{"image_size": 48, "crop_scale_min": 1, "activation": "relu", "stem": "single", "widths": [64, 128, 256], "label_smoothing": 0.2, "loss": "binary_cross_entropy", "optimizer": "muon", "orthogonalizer": "newton_schulz_5", "steps": 13700, "epochs": 8.6}
Rows from block 4, named by matrix and row number. Rows with one number belong to one channel. Each number is 128 + 32 x the weight over its row's rms, rounded and kept within 0 to 255. All counts start at 0. Numbers have three digits each. After the name is the row's rms in percent of the matrix's.
# convs0: first 3x3 conv, stride 2 (model.blocks.4.convs.0.weight, 128x64x3x3), inputs 13-25, a 3x3 kernel for each
# convs1: second 3x3 conv (model.blocks.4.convs.1.weight, 128x128x3x3, transposed), outputs 13-25, a 3x3 kernel for each
convs0.28 085:128128156128163183128128128128128128128128128128128128128128193128128128199128128089097128128128128128128128209128128128128128128128128074128056128128128078128066064103128128128128128128128128207213181179193128177204128128128128128128128128128128128128128128128128128128128128088128128128128128128060128128128128128128128128141128128128128128128128128
convs1.28 110:183128128128105128072128198128162128128081128123047128124128128128178159086128165128128128128128128128128128128128223058128167061128128128128128093083128079128128088128128128174128128128128128096083128128128184195128128128128079098183119080128128175159128176207066128128128088082128100128180128082128177128128128128128128128128128128128128071128128128
convs0.29 101:128128128128128128128128128128128128095128128128128128151137128128128128128128128128128128128128128128128128128128128128065128128128128202128128255181128174128009128101128128095128128128128044128145045063128098128128128128128128128128128128128248128128128128128128128128128128128099128082084128081128128128142167128176195190086128176128128128128128128
convs1.29 116:090089128128032128085071128093128218190249196128128132073128191128150128199128060128128069128128081062128096055128128128128071128094050128128128128161128128128128128128128128061128167128128128128128128128128180128128090128200128128128128128128128128141128045128128095128128128128090128159076128036095128128099128152128222222153188128128195083141128128
convs0.30 114:170128128168128128154108128128079128095092128091061128177128074128068064128061063062128128092128128093128128095128128111128128128128128128104128068128128128128128128160167128167179128211128128128128128128128128128128180218128204188128171141080042128111039128086060165128128193128128222128128198128128147128060128128128169158083072128072128128128128185
convs1.30 118:128140128081128128074128128128128128128082108128128128128099076128128075128128128097128128128128128128128128128073090128128128141128128101128128128128128120128128211197128128128128128128128128073043128083068128128128148152128174128128128128128098168128128128128106128128128128128128128128154112128128128128128128128128178165128099094128128093128128128
convs0.31 094:187128184128128128128128128128128128128128128128128128128128078193128060128054034128128128128128128128128128024128020045128128039064081128128161128128128128226255128128128128128128128128128128128128128128128128158160128128071171128128170128128128128128128128128128171247128128128128128128128166167128128128203128128208128128128128128094096128060128128
convs1.31 115:128128128128128128128143128128128083093073086100091089156152128167080073128128067128128128128158118128128131128128137071128142000068255128128084128092128128128128128128128097157158128128128111128128128128150184186182103128128128128128128158128058063128128128128110128171128128128128128182128128189219156188160128128167096000128164128128128128128128128
convs0.32 106:128128128128128092128128128128128098128128032128128081109128128110128128128128096156128128128128128128128077128128146128087182249232188128128188128128128180128128128128128128128128128128192128128128128099128128097090128128128128128128102128128191186128128128128178128128161208179128128073084094048128128128128128128190146128102128128139128128128128128
convs1.32 112:128128128128146160096128096069062060223167128181128128128128082128128128128140128198128128128128128128128128163180149128128031128128128076128128128158128128128102128128078128128094241183246128128246128128128086128065128128128128128128156128159128128154128128128128128128164128072105128128128128128128128189128078097128128128151128128128128128128128128
convs0.33 077:128128128160128128128128128128128080128128085152166128170128128128128128128128128128128205172128197128080128041080052056071083128128040159128128195128128233106222167128128128128128128128128184128094128128128128255232128043128128128128128172128128062222147128179159128128128128219128128128153128195128128128128128111217128109192128128128128128203128128
convs1.33 064:128128128128128128095128148128128128128064073067043128196224128100128072128128128128205128128191128128128056128174200025128177000128255128128128128128128128128128111087128087086128017066128128128128128128128128128077128128128128169216128128128128128128128128128128128128128069128128077128128128128212128198207079128209063000128059128128128180128128128
convs0.34 099:128128128128128128097128128128128128188170194128195198128128128128128128128128101128128128128128128128071128128128128196128128227128105128128128128128128128128089128046061128084078128128077128146161128128128160128128128128128128128128101051061128128128179141128169128128128128095128128185255255255085128128128160197128188217128128128128128128128128128
convs1.34 088:072076128090104128103098128128128128128128128128128128128128128128128128128128128164128064128168128128206128128128128128128128128128128128025008155057029128046042128128128128128128128128128128168128181195184128128128038079128057045128063067040128161128128128128177152128128097128128128128128128128128128128128128083128128090128128128128128128128128128
convs0.35 094:177128128128181128128128128128106128128128128128128096128128128183128128128128128128217173128128170128128173128128075128052044198163128128128128128128128228213128128128128204195128128128128128128128128128199128128128128128128128128169128082128023032128128069128171128178128128128152172181069092077077084078128128128209205204128128128128179128128128128
convs1.35 112:094100128128128128121128128095058073128076128128099128128128089128128063128128067143198128128128128087142184160128128128128128026102236095128128060128128100080084068081128128128128128128201047055069128082128128128128040096089128128128128128128128128128128165090128128075128128128128097128128198179194128163185073108211074042174128068170065128159128128
convs0.36 088:128128128128128128128128128128128128128128128128128128128128128128186172128183167222128128128173128128128128189128128128128128200128194128128128128128071128170128128128128128128128034018164128128128128128163128128128128128128128165128128128192240134128128146128128128033149128128128128128128080128172128104204130128128128128128128183128080027233128096
convs1.36 073:058128063128128128160128061079128091128128128128128128128128128166128128186128059128128128128128071182128128128128128128028080165128128128033052128128045128128128128128128128128128128128081051049029128128128128128128128128128128128128128128159128128161088128128128074128128128128128128128128074128128128128128128128128128114172128021128070089128128128
convs0.37 085:162128128189128128128076068128128128104118128091098096128128128128128128154128092150128128154128128173193194128177199128128128128067128138128251128128128091096128128128085128128103128128128128128128128154128128128047128128128128128128128182128128128128128212225128128128128082128128128086128128128128128128128096128128079084128128128065128128128128128
convs1.37 066:229128162128128097177128128128128128128128128193152128166128128128128128075128128103128128128128194128128128128128128128128174006128128128128042128128128128128128055024052128128128128128128128128128128128079128128128128128128021128128128128128128128175128128174128128153198210128128226128128128128128128128128128128128128128128128128128128128053073128
convs0.38 122:074065093091097096128128106128128095128128104128128128128097064153103128153128128079128237104235255000128191128121128128128128128128160104128128091086067128128106035128128093128255037101253104076128085087083169128128078128128128158198128128157128128128128128110128128112128128128128128128128128128128128128128167172128181189128128087128144128128128108
convs1.38 121:128128073128128128170128128128128128128075156128126128128128128128128156155128128155128128088128065128128128108128128084128128106128128157191197128128128128161188128128128128104128078128128128102069211175165128128128128128171095128146107105092107128083100128074128128128128095128128084090128128091128083101175128128188128128128128087128128075128128128
convs0.39 123:076128128092092128128099128128128128128128128128105128066087128128128128128128128101128128128198192128128128128128128128117092128128067128128128128128128159128128055029023128077128128128128078082087128128141128128128238186194154128171179153203180128128128128128128128091227214193220217162128128050128166128088082047069071078128128128128128128128128128
convs1.39 117:128128128128128128128128128128128128128128128081128128128128128128128128128128128128128128128128128128128128128128128128128128089128128128255255128128255193156255128128128128128100128128128060067038128082128128128128128128128093102128128128128128128128071105128090128128128128128128128128128128128128128128128128152128128151105099128128128128084103128
convs0.40 103:128190128087128128055128128128175128128128078096092074128128128128128128086128128072008010128154128232255185128128128128128128128128097128128128128128128128128128160083075128128024128253232128128128128128135091128128087128229056128128128128107128128128128098128128128073128128128164128128128128128075102128128128128064128128128128128128128128128128128
convs1.40 090:128128128128128128128186128190128185182191128128128128128128128171128128217128128134128082128099052128128100128128154090128128128128128242255229128153217128128153128187128128128128250255217128197144128193128159128128068128128094103128074128128128128128128128128128128128128089128097075128128080128128128128149068109170128128128128041128128128128128128
convs0.41 105:049075128102128128128128128128128128128128128128128128169128128128085128128128128128128104128043065128076031128128214128128128128024128128087128128128072177232128048078088066101106128128128128128103128083128128128128255221128221173150128050128128092045162128095212128128128198168128128128128128128128128128128128128128128128062128128086128128128128073
convs1.41 132:128096076086068110128128128128048152128200128128095128055128128128096128255144128128128128128128067128155086128128128128128165128128128205238255128166172128128171192158128128128168088128128091087006128051087128095128128128128128128128128128128128106068128128173107128128128128128128128171128136082128128128128128128095128227088128128128167128154146128
convs0.42 112:080128173128128128128128128169168153152171128128128128128128128128128128128128128128128196128169244071128128128128150128128128108128092013070128128128128128128128161128128191128128161128128128128076161128128208128159128128128092149128128128136070128128128159128128128128075128128128184128099128128128128128102147185062128128128128128128128154128128128
convs1.42 112:128128128128128128119128128128128128128128128128092128128128128128128128128128098128128108128128128162128128128128128181128128128102128092128128128128128128175128073128128090128128037103089067117094128079128128128128128083105255199128247128128128085073105128128102128128128128128128128128128102128192128128149128128128128108128094128128128128057128160
convs0.43 116:128092162130128128150128128128128128128128128128128128128128076128128128128128128066128154061128177128184190174128128128128128128128112128128128128128128128128101128128213128074128066090143069128086131128128128128128185168163128128128128128153142128128174210128166128055128128068095093047128128094128128128128161128103155157202128128181128128128128128
convs1.43 097:128128104128128128128194128104077128128128128128128128128128155128128128128128128128128077092191128128178128128128128128157128189128128128246255128128185128128167128128128128079128128128128128255255112234203074128173128128128106128076128128128128178128128128096128128095128128128128128128128105128128128128173192128128128128181128128185128128128128098
convs0.44 089:128128128180128145157128128053128128128128128128077128128128128128128000128128128128070128128128128128128128128128128128128128128211128178171190148163180065128128167128103128128128128082080128128067128128128128128128128186128128128067128128080213128128128128128025100128128128128128128095128128084128128128072128128065026128128090128128128128194128128
convs1.44 110:198201128177128128128128106128128154128128128128191128128128128128128128084128128128128185128128128128046128128128128128115043101128113191128083164178128193128128128128128128128128128113128128008006128079017162128128204171128128128128128128128128128107128128128128171189128128066128208064185191188128128128128128128128128128128128128128128128095128128
convs0.45 090:128128080185128128128128128128128128128128128128128128128130128128180200128128213189191128178128128128128128128052128128017128128128128128128128128128128128128055128161128195186162128128090128128128128128128201128128128128128109128128128128128128128233187128128206128128172172128187183180128128128128128128128128128035128128128128128128128128128128128
convs1.45 092:067078128128128128128128128128128128128128128128128128128150128082128128128074065086214128128128128158196128128128128128128128128128128070128128062128128128128128080099168128189128064069068029021128055104128092128092083078128100128179128128239128190243128128128128128128128128128128116128128128100149165128207128128179091044159128078128128128128128103
convs0.46 159:128128128091062128128084128128128128128128128128128128130146160128100128066052128109128105128128128128128082128128133092128128128094128137155170060128128094128128128081092128100085110091081128128128096089101128091081128128128150128128128128128128128128128128128128128128089128128087116125128128128128128128102128128060102128128128101173181184128128128
convs1.46 125:097128119128128128067097088128128128128181150159167168128128159089128128079100128154128170128128128151128128189128128128128128128128128128165128128153128128128128128128167128128173058089128175241255092172206041102128128128128128090128128128081128128128128128090173128116128128128128109091085079098128128158128128128161157128128128128128128128149128128
convs0.47 079:128128128128128128128128128128128128128128128128128128128128173128128128128128128128128128128128128128128091128128066128128128008128128128091128068128128007128128128128128128128128128096128128234128128176128128128128128128128128128149128066081128175128183128128055128061128128128191128128128099128071128196076128128128128128128128128128128128192168128
convs1.47 088:128128165128128191079128146128128128141128128074128128092128128097152128116128128128219128128128084128123128128128128178128128251217128044128189056128128057128128128158196193128198128128128128128072128128072128128128128128128168128128222128128128161203128128184128128128128128089100128128128128067128128128104128187037070128128128128128128128128128105
convs0.48 101:128153128128128128128128128128128128128128128128128128172128128181168128128128062128128128128128128128128128000111174128178225128210254203205128199128128128128041128128128128128128128128128128158128128128128067128128128128069128128098112128128192166063128081093128128128128128128128128128161128128128134162128176128128128103128128128077092128128128128
convs1.48 111:128128128056128128128128128128176128096064128128189183128067128128128128128128128128128128128128128128105128128025128128070054218128021128128128128128128128128128128094128135128128128170128128176037128128128128128128128128128128128128128177128128128128120159174031128128128128128188128128128128128128128128128161128082128252128128128081238128128128092
convs0.49 099:128128087128128128128128128128128128168128186197227203209248128255128000175128000128107110128128102128128086128128157128128128196128128199128128180151128128128146188144128128128128128128128189128128128085128128067128128128128128128128128098128128128128077128128030128128128128149128182128128192184128128112128128128128128128128128128128128175128128188
convs1.49 112:128128090128082128128128128128128128128128128128128128167066128128128128183128128128082128128128128128128128128096092187128082198139128155128128128128128200137128197128128128128128128128064128128075086096128128128128128128128128128128128128128128128128128128128128128224207128202173128128128046128083063128047128128055128217128181128128197128128167128
convs0.50 091:128167128128128177128128155128128128158128128167128128160128212128159194128128255128128128128128128128128128046128028128061128128128092128206128142128128128128128185201128128128128128128128128128128128128128128128128128128128128128128128128128174089128128128128128128128167128170128076128128128128062128164076128152128128128128128128056128198073070128
convs1.50 092:128128128075116128128128128128128088128128128128128195164128193128128128185128079128168128128128128195128128223128128231128128096128128128170128102166128128128128061072128128128196128072099128128128065128128079128188128197128190171128128128128128128211128034128128128128073128128121128173128128196155128153222128128216128003128128069128128128128128128
convs0.51 089:128128128128128128154188128153128128128128128128128128194172205165180215204128237128128128128128081128128128128128128128128128128128128128128128128128128128128050128128128128128128128128128097128077158155080155156128128128100128128128128159194128128128128128128057043047092128128128128152128128128128128128128128128128128128128128128128128128159128128
convs1.51 107:128128128070097128128128128128128128069081128042088068128097128060128128128128128128128128128128079128128050128128068128128128128128128128128128128128128128128128157128128128188128128128128078030065094128128128128152128128128128084128128128128065128235087128239060095128128128128128128100167128128128128128128128128128128128087128128128171128128128128
convs0.52 085:128128128128128128068128128128128128128128128128171128087173083128214128128128128128128099128128128128154128128128146128128128172128185173152193128128128067093091128128128128128128128128192167128203128128166128099144175190128067128128072128128018128139128136128128197255128128128128128128128086128128128062128128128128128128217187128128050128128128128
convs1.52 085:128128128128128128128128154128144128087128026128128073128128128034128128027128183128147128128128128190128128024128128128128128178247172171225235128144174128128128128128128086163128146168128176128128128181128128128084128128128128128128128128128085164128128128128128128128193128152128128128128128085128128128128128128059096128072128128128128199128128128
convs0.53 095:128128079128128128128128095128154192104128128091090065088028080128128128128128128128082061128159128128155128128128128128128191128048250188128089199128128128128128128128128128128128128128084128128128128155128128128128128128128128128169128128180201128128128128058128107085128128128128128128128128153128067128128128128128128128128041128161128128128128128
convs1.53 059:128128128170128128128128201128128128128166128128128128128128128128128128128128128128040195185038128236128128128128128095079128128128128159128182128186128128128128178128128128128128128161128128128128128224128128128128128128057128128085128128128071082128098128128128128128128128128084128128084128083128128128128128128128191128128236211128128128128128128
convs0.54 086:128128128128128180128194128151171084128128128128157128087199198128166128128128128128128128128128128128128080119128255089193128128128128128128128128155158128118128128128128128128128128128064128128128128128128128128128128214128128128128128128210064128081128128046097128128128128128167128128128128128070128128086128128128128128142201128128194128128174080
convs1.54 109:128156183128128128074128092159155128128128069145128128128128175020079128000085128119128128123128128128072128128128073128128045128094021128128196128090140128128128128128148072128096128128128128181128128128128128200230128128128050083128128180128128128128128128128128181157128120128128128087195164128128128128091128128077047150128128128128207128128181128
convs0.55 109:067128073128128128128094128176128128128128128076128090128055128128128128128128128128128128128128128128128128128128128128128128128005128128128000128128075186134174128128086128128128128092128128128128128128128128128128128182212166128128177128072128079097128128128172128128128162141128128128153171163128105072079128089128128128128128095128128128128128186
convs1.55 094:128105128128128128128128128128128128128128128128116128128128128128128128128128128128128128128128080182128128128128121157128128128128096128237255128128128128059128175128128171128128078099128128128128128101033189128208072128128128128161128128128082103081092128172086128159128128128070128128128128128128128091128128089128128128128128128128128128128182128
convs0.56 097:128128128095128128067128069128128128162128128175128128128128128128128095128061081128128156128128128128128128128128019128060077128128128128128200128074199210151182073128128128128128128128128128128128066128128128128128128128128128128128178128198233234204186174128128128255128199128128172128128128128170128097128128128128128128128067128099128128018045128
convs1.56 126:100128128128128128128128128128128128128084128099128128128128069128078076117128086128122128128165128128128128199128162128077142000043230128128128128140138124128128071066128086128128128128100085128128128128128128128128128128128128128128128128128128128128128077106055062128115128159121128176095121128206128183193068062202068000128128128128111091089128128
convs0.57 135:128143138128149128128128128128128128128159128155160133128150128128153128128128128128128128085128163105128128128084128128104116128128111161128125128085107128076128094108128128128128201163128128128128128128128128128149117084128128128160128128195128128181128128128128128128128072095065059095128128128154128128147128128128128083128128094176128094160128128
convs1.57 126:160128128128174128128128128161128111168128128178128128085097075128102081128128089128128128128128128128128128076089128128128128188128090050013000109062068078090047128128128128128095128128099233195255218168216128128173128128128174128128179158128128128128128128128128128128128141128128110128128106095128094128079128128128128157128128080128090107128117128
convs0.58 086:128128128128128128071068082168128128128128128091128128162128128128128128128128062128128083128062128128128128128128128128128128154205195208128185166128128050000056128218128128128128177128167192128128128128128128080089128128128128128128075128128128128128047128091128170205128128128062057074128061128128128128128128128203153180128128128128128128128179128
convs1.58 075:128051128128128128128128080128128128199216128128128128128128128176128128128128128215128080128128043128128113128128128128128128128128128128128091128128128128065055060128128128128128235255255128128060158128128128097128195128128185128128128128214128128128128128128128128128128128128036065150029128128128128128128128128128128128128153128128128128128128128
convs0.59 078:147155168128128128128165179128128128128128128128074128128128128128128128118058128128128128128128128128128128128128080023128027128128128128128078128161128128128128128128128128194128082128128128128128128128128201128147128128128152182040128128128128128086088128128198239128128128179128128128172128128058128128128085128217178245216128128128101128128128128
convs1.59 064:128128128128128128128128069128128128222198128128128128128075128128093128128128191186128128128128128128128128128128043128128128128128128128042058128128128128095128128128128128128128174128186128128128196128128222128128128128128128184128128128128128128128128128128180230231158128128128194185128018128128085188128128128128128128128128168128128128105128163
convs0.60 089:208194172128160198128128165075128128128128128128173128011128128088213128128206128128128155128128128128128195128128128128128128128128131128128128128128128128066128128128128148128089128128128128128235128128128155128128128096128084105128077128128188128128174128128128128128128128128128128128078128128177128162128128128128128128128128128155128128128128082
convs1.60 097:128245128128128128128128128128128128128084203128128172116128128128177109128128128164128128137128128128202128128102085128128061128068044128128128162128128128128128128185128128128104128128074076060034128128128128128128128128128128128088128128128128128128128186128128128128068076128128128128128218190128128128128128128086037128128216212128128128128128081
convs0.61 117:128128128081074128128128128128098128128101128128096128128128128128128128156128171128147105128128128128128119069090128069128128128044136128128072128094069128108128128128128074148128078128128096083078128128128128128189095128128103128128128128089128128174128128162128128045118165128128170128128128128128196202102128128128128128128102152128128128135085128
convs1.61 119:069128128083128128040128128128128128128105128128211128128173128128128128128128128208128128156176128128128128128128128128128128128067128128089080128128128128128128128128101128128128107128052128128128128128128128128200128128098128158150128128128094171128101128219128128128128122128128128128128128255128128128128128128102128128128162128128128128091128093
convs0.62 125:128128093128080128128128128128128128128128128128128128128092122128128128128128169067128093185128082241093068094128128128128128128128184128128150128128170128096128041093128128128128255241128105128128128128163085128178128128128128128128070128128128160113128083059128136128201186128184225179128128128128128173128128140156154154128128128128128179128128155
convs1.62 109:128128128199128128204128166172128128181207128181214174170128128170128128196128128128128128128128091128072061128103128120128128133128128128091042128128128128128128128128128128128128251247247128099128147128128183128128128128095128094128076128128128128128128128128128128128085104104085064164064058128225128128128128128199189180128128128112128128128128074
convs0.63 129:128128128128128128093097128134128128138128128128128128128128128117128156128128188209055065128073078097128157128108145166128129128128128152128128128128128128128090255192128255128000238128037093176165077128128089128128128128128128150128128128128128128128128128128102128128070128128052128128128128128128128128128128128128087090128128149128150158128128128
convs1.63 121:128128128128128128210174128097142128159128055177195104178159170188128162214128128128128128128128128128128128150128107139128128128128157128128128128066066128083128128128128128150157128163128145128128163128128158139128255128128255128139220128163128128128128128128128128128094092128128107118108128151128128128208128128183192128128159128070128128075128128
convs0.64 084:128128128128128082191128080128128128128101128140128128247164128128128128128128177128128198128157255062128255128128128128128128128128072171128128197128128020128128128128128065065128064128195128128128214128128128128119159128128128128128128119128128128128164227128168128128128091128128128173128128128061056128061096128064128128128128128128128128183170175
convs1.64 084:128128128128128128128128189128147184131128128128128128128161128001128198039128128128193128092128128128128128128190128128128099128203071128128052128128089128128128128128128128128128128128058070030102128128128128128128128060128110128188128128176128128169128128128050083128062128128088128128128128081128128128128128128128128128076128023128128077128070075
convs0.65 079:128128128128128185128128128128128128128128128128128159128166198128128128081096128128128128128128128128128128128128128128128128128128128183128147221128128128128088128151128128128128128128128128178165237128175128117128128128128128128128128128128128128128206128128128128128128128152101128128128128128128128128128114128177204244128128249128128128128017040
convs1.65 070:047128128128128215128128128128128179128128128128128128128128128073128128128128128128128045128128128128128128128128128128128128049128128128128128128128067128075063128072198128128114173128128070128069128128128128128128128128128128128128128128128074128128128128128128128056128087056128128128128128128128128128128128128170128044128128128128128128128092096
convs0.66 093:058128128128189128128198128128204128128128128174128074016088106128128128128128185128128128128128128128128128128128142128128128128128128119128182128128128000128128074128128128128128128128128128128241128128128195191128253128128142128082128128128128128128128128128128106128189128128128128128071128128128128190128146187128128128000128128128128128128128128
convs1.66 090:128128128108128128042128172128128128128128128128081128096128128070063128068128128128128128128128128128128128128099128128128128128030075068067168128128128087128128209196128167128057068096128056068043128128128128128187128106128128087112128128128185128105128128056128128128147128128189128128204211128128128128148128128078128128128160128128128128128172128
convs0.67 096:194128128128128208128090128128128128128128128128128128084128128128087053128128128128040128080128128128128177128128128128128184171175180128128000182146069128128000128128153128128128092128128175128051128128128128128128128128128128089085128128128128128128128167173128179239128128128128128128128128128128128128128128128034079128167176206117128191128128128
convs1.67 085:128128128128128128128128187128128128128128128128128128076055067128128128128128128128128191128128186128190198128200128128166128049128186128128074073128128128128090128079074128128092128128082163212180128174128093171128128128128128128128128196128128128128128128077128128061128128128183171108155128128128128128128104128128075073169128128128128128095128128
convs0.68 130:119128128128128128128128128128128128128128128128128128128128128128109128128128128128128128128128128095092128128128128128128128128128128128128167128102150114128128052085048065115105092128128128128128133128128154150149067074060047102073072128128128128163128128160095067128255190234255189171255239225239128128128128119128128128090128128076128128128154128
convs1.68 137:095091128097079108128128128128128128128128128128128128128128128128128128128128128128151098128128128149168128128128161128128159088088128128060007174128024165128128128090092128128128128128104154150166164160128128128128078101128066044093061082082095151160128154191154167168105128128128110128128128128128128128128109103128128128128128128128128128128128128
convs0.69 131:128128128128128128102128128128128128128128128128128128128128128128104086128128128128128128128128128145128128128128128128099100128128128118104055128128080128160128128128128128128128128075091128128085128128128128128128128128128141128128128128128054128128128093128128128128128128104108128128090128098128128106169128128160160128128214241128151173128128128
convs1.69 100:128128102128128106128128058128128074128128128128167128128128128128128128128128128128128145128128128128128128155128128170128128128128100128059055128128128128128128128128128128128091128128105255255255128167255049128128128173128128128128080072128128128128128128128128128128128128128103103128099098128128168203128128128128128128128128128128128128128128128
convs0.70 121:128128128128128128128128128179128128187159128128128128128128128128128128103128128128128128128128128128134144079128128108128128058128128128128128068128128101128128036128128098128128017084128128128160068128128076128128128128067199128128193128083128128128128128128141128128252128057255128059255128106206172128192128128189128128094128167075128128088095128
convs1.70 125:087128128073063128074093128128151128128105128097091128092128128087128128128128128088128128128128102128128128128128128128128128186128128118202128128230177128196128204128128128128128128128128128082079128128128128128169128077128128071093128128128166128128128081128174128128128100128128128101128128103128128128128128128128128128128101128086128128078128128
convs0.71 081:128128128128128128128128163128128128094128178128128128255128064128128035128170128128098128128128128128128128128128071128128048128128128128128128128209128128255195088128128128128128128128128057058128083128128128128128128128128128128128128128031183128128128128102233158128128128128128128128128128128128191128128128128128128128078128128128128141128128128
convs1.71 078:128128128128128128128172128128128128061067168128128128128128189060128128128128128195128097128128040128149098128128148091128128000084255128128128128128128128128128128128128071128128128079128105184213128128128107101194128128128128128128128128128128128128128181082128128128126128128128097128128128128201213128192128051181128000128128128128128128128128128
convs0.72 099:128128090190128102161128128128128128128128128178128128084076128128073067128128051128086128073128198128255255128128178128073102128128073128128128128128128128128048128128064154128128128128255176128128156060051128128037128128186128094128128076128128128128128128128128128128128162128128128128128161128128128128128128128128128128176128128128128063128128128
convs1.72 073:128128128075072128128128128128128128163128128128128128128128128128128128128128128128128128128127159128128128128128128128128128128116128128128031128128128128128128128175164128128128178232128084128128128193128179128192128083128128128128128128053128128042128128050183128074128098128128128019128088087128128128128128128128128128128214128128187128062175039
convs0.73 097:057061098128128127128192128085128128096128128071128167176128128128056128128128128128128128128128128128128174128149206128180158128128128141128128178128085128069089090128202128128128128128128107084064128128073128128128128116128128128103128128128183184255128128179074089128128128151128128128128128152128128128128128128128128128128128128128167128128128128
convs1.73 097:128128128128128128155128128128128128128128128162092075128128128128156128079128128128186156128207128209182152128208171128191128079196177128128128161192167173128128128128128144152128128128128128128128128128166128128128128128128057128154128128128128128128128128128128168128088086096128128128128128128128128128128128128180044095155128128128128128098128128
convs0.74 083:128128128128128160128128128128128128128128128128128128128128128201169142128128128153128128128128128128128128125128128096128128208128203128128114128128128128128158255224128255157052128128128128128128025128079128128063128128192221128162128128128128085128128128128128210250177128128184176128128128128128128128128128128128055128128128128128128128128128078
convs1.74 091:055128128128128128181128128128128128128128138128128128128128128128051171234168128128048074128128068128128128161128128128187128092128214128128128128128088078067062223161128168128128128128101128128128104128085128128128128128128211128128128128128128128128128128128101128128111169128128106128128128128128128128230104056211128023128128019128128128178092128
convs0.75 086:198128128128128128128128128128128128087128128128128157128128128077249128047128063128128128128128128057128128128128078128128210128128128054149182083171128128128247100128146128128128128128098128157128080128061128128128210220128128128128128128037060128128128128179220191245128161166128128128128128128128128128099128168128128146128128146128128128128128128
convs1.75 078:128128128128128128128128128128128128128211183128150128128128128128128128156173195207107055128128128214128187128128061128128067128223179128176128128190161071128079128128165128128128128191255128128128128128117053087128128128128128060128128069128128128128077128128066128128241183189128128128128068128128128128059128128062095194128198128128128128128053155
convs0.76 087:128128128000096128128128198128128128128128128128128128128128128128128128100060128128128128128128128158202225128128128067128128128128128128128128075128082161198128091128128060128128128128128128128128128080128128128128128076128128109128128128128128128128128128128128128033128128167128128128128128185071128128128128128128128128128128128128128128092058093
convs1.76 085:128128128128128128128185214128174128128128128128128081217163128188128128030128128189128128128128128220152187128128128039128128188128128128128030128148128128128128052128128012048128206175191128128128128128128128178128174128128128128188128061128092128128078128077128128084128128128128090128128128128128128128027058128077080128128128128128128128128070128
convs0.77 090:128128128128128128128139128128128128128128128128128128128128128128128128044128095128128128220128128210128128128128128104128085128128128128128128220208128128176128128128128128160128176190128128128235128128128128128128128128196192128128128128128128128128128103128128128128128128128147151163128089128073128128128202242128128128204204128128128128128128128
convs1.77 067:128128047128128128129128128128128191128196128128128080128128128178071071188128070128128067128128063128128128128128128128128128128128128128019078128079074128128084046081128128128128128128212128128128128128128212128128128128119063072087017075128128128163089128128128057128243226190128128153128128128128128128128128128128128199128095128128128128128128128
convs0.78 082:128128103128128126128128128128128128202128128205128128128128128128128172128128128128128192045128128128128171128167128045128128128128128128128085128202128128173128128078039128128128128128128183128128128205128128128103128210128128128214128128196128128128128055081148128048165181128167128128128128128076128076128128128128128145128128255128066128128085228
convs1.78 075:128128128128128091128128128128158128128067128146128128128128168024128128128128187217128128128128128128128128128128061128128128128128128128239255085128250055062147128152128128128128128128052128053009128128128218128128128128128058128128128128128128128086128128159235128195128128093128128128073056128128128128128128128128128128053108128128128206128128128
convs0.79 091:155128083225211177225128128128087128188087128128045026198128128128128128055128128128128128128098087128065059128128182128106128128128128103066128128128166128128196128128128128128128170128128128176225097128128128128128128128128128128128128174128128128236128128128085128128128128128128128128128101085128152128128128128057128128165128128207128128203128128
convs1.79 102:167128162128128128128128128128128128128106077162093128128128128011128189000128205096128174115128201174128128128128128128128169155240128128068128128128128128128128128128128128061128128102049219128128128128083128128118128128128074100128128100128128174155203196148209128156161128093164201054128128128128128122081128128080064128096128128128128158128128020
convs0.80 072:128128085168128080128128128128128053128128128128128128128053128128076128233128128128128128128128128128128195192067128128128128128128128209128128128200187197128128128128128128128128128128096128128128128128161177128128128128128128082090128128128183181128128203128128076128171128176190128128128128128128128128220128128128097128128128128128128128128128128
convs1.80 073:128128128128128128128128128128128128128083128128088128128128085128128128128128186128128128128189128128128128128212173056128167000128216164128128128104091128128128092128084089128079128128128128128128128128128199238128075128083128158128128128128128128128128128128128128128128128128128128128217179196202159219128128128185128089128128128128128128147176128
convs0.81 097:128128128128097128128066038128128128128128187128128128128154153128128128104128128250128128255128128255128139128128184128128128166128063128128095128128128128070128128128083128173080190210113128128128128083036100128065128128181128128143130146128128128128128128128128128128128128128128128169128128168128128128128144128128128128128128128128128128128128128
convs1.81 097:128128128128128081128128032128128128128128086128149128128128128167128128128128128128128128128128128128128074128128128128107128159128128128128255128168255128128128128128103128128065163099128128066062128128128128128094155128128128128128128128128089128128128128145087128128128128128128128128128128128128128170166178209176220226128128104128128128092128128
convs0.82 107:128128128128128128128128128072089105128128128128128157093128128093128255128178253151084128128128128128128112101107128104128161128128128065076037128178128128128098128128067252128128229128128128128128128128182128128128056128128066072128084128128058065128128128128136128153054067084195202178088128105128083128128076128156128201072128128079128128128128128
convs1.82 122:052128128128128128128162128128089128128128128169169149128128128182128128212128081128128128102128091128128128128128128128128128128128128128128128128128097128128128128128128128128104208188128075089028128128128161128128128128058189128128180128172191128213128128161128128128128128128073128128128187152128128128128128128128128128180128074176128102128128128
convs0.83 094:128128128081128128128053128128128049087072128128128128128128128167128128128128128128128128128091128128074128128128128128051128128183074108128128128128128128128128085128128128128128128128128128128128128128128128128215072128255044128210128128128128128057099128025128096128128128128128128128166128142128128128128128128151161128128128128128128128128128195
convs1.83 055:128047065078033090128128128128128128128128128128128128128128022128128062128128128128128128128128128128128128128128128128128128128128128128128255049128128128128198165128128128128128128128128128128128128128208128128128128128128128128128128128128128128128128128128128128128128128128128128055128128128128128128128128206128128187128128128128128128128128128
convs0.84 101:128128128158128128128128128161128175158128128128128128128074128073052128091066128128128185164159166245206176189111076128128073128118128128128128128128128128128128070052128091128190128189208167181128128128101179128128128095059128128128095128128128099128128128128128128101100128128128128128128128128076094128089128172128128128128128128128128051128128059
convs1.84 119:149171128168128128128128128128128128128128128128128128128128147128062133128091128175128128150163128128164128128128142128128153097128067183102000206128092128128187065128128128128128194233246061000071128071128171128128128128128072108128128128128128110035115084077097050098128093076143082128128182128128080104128084128128098128159147128128176128128103031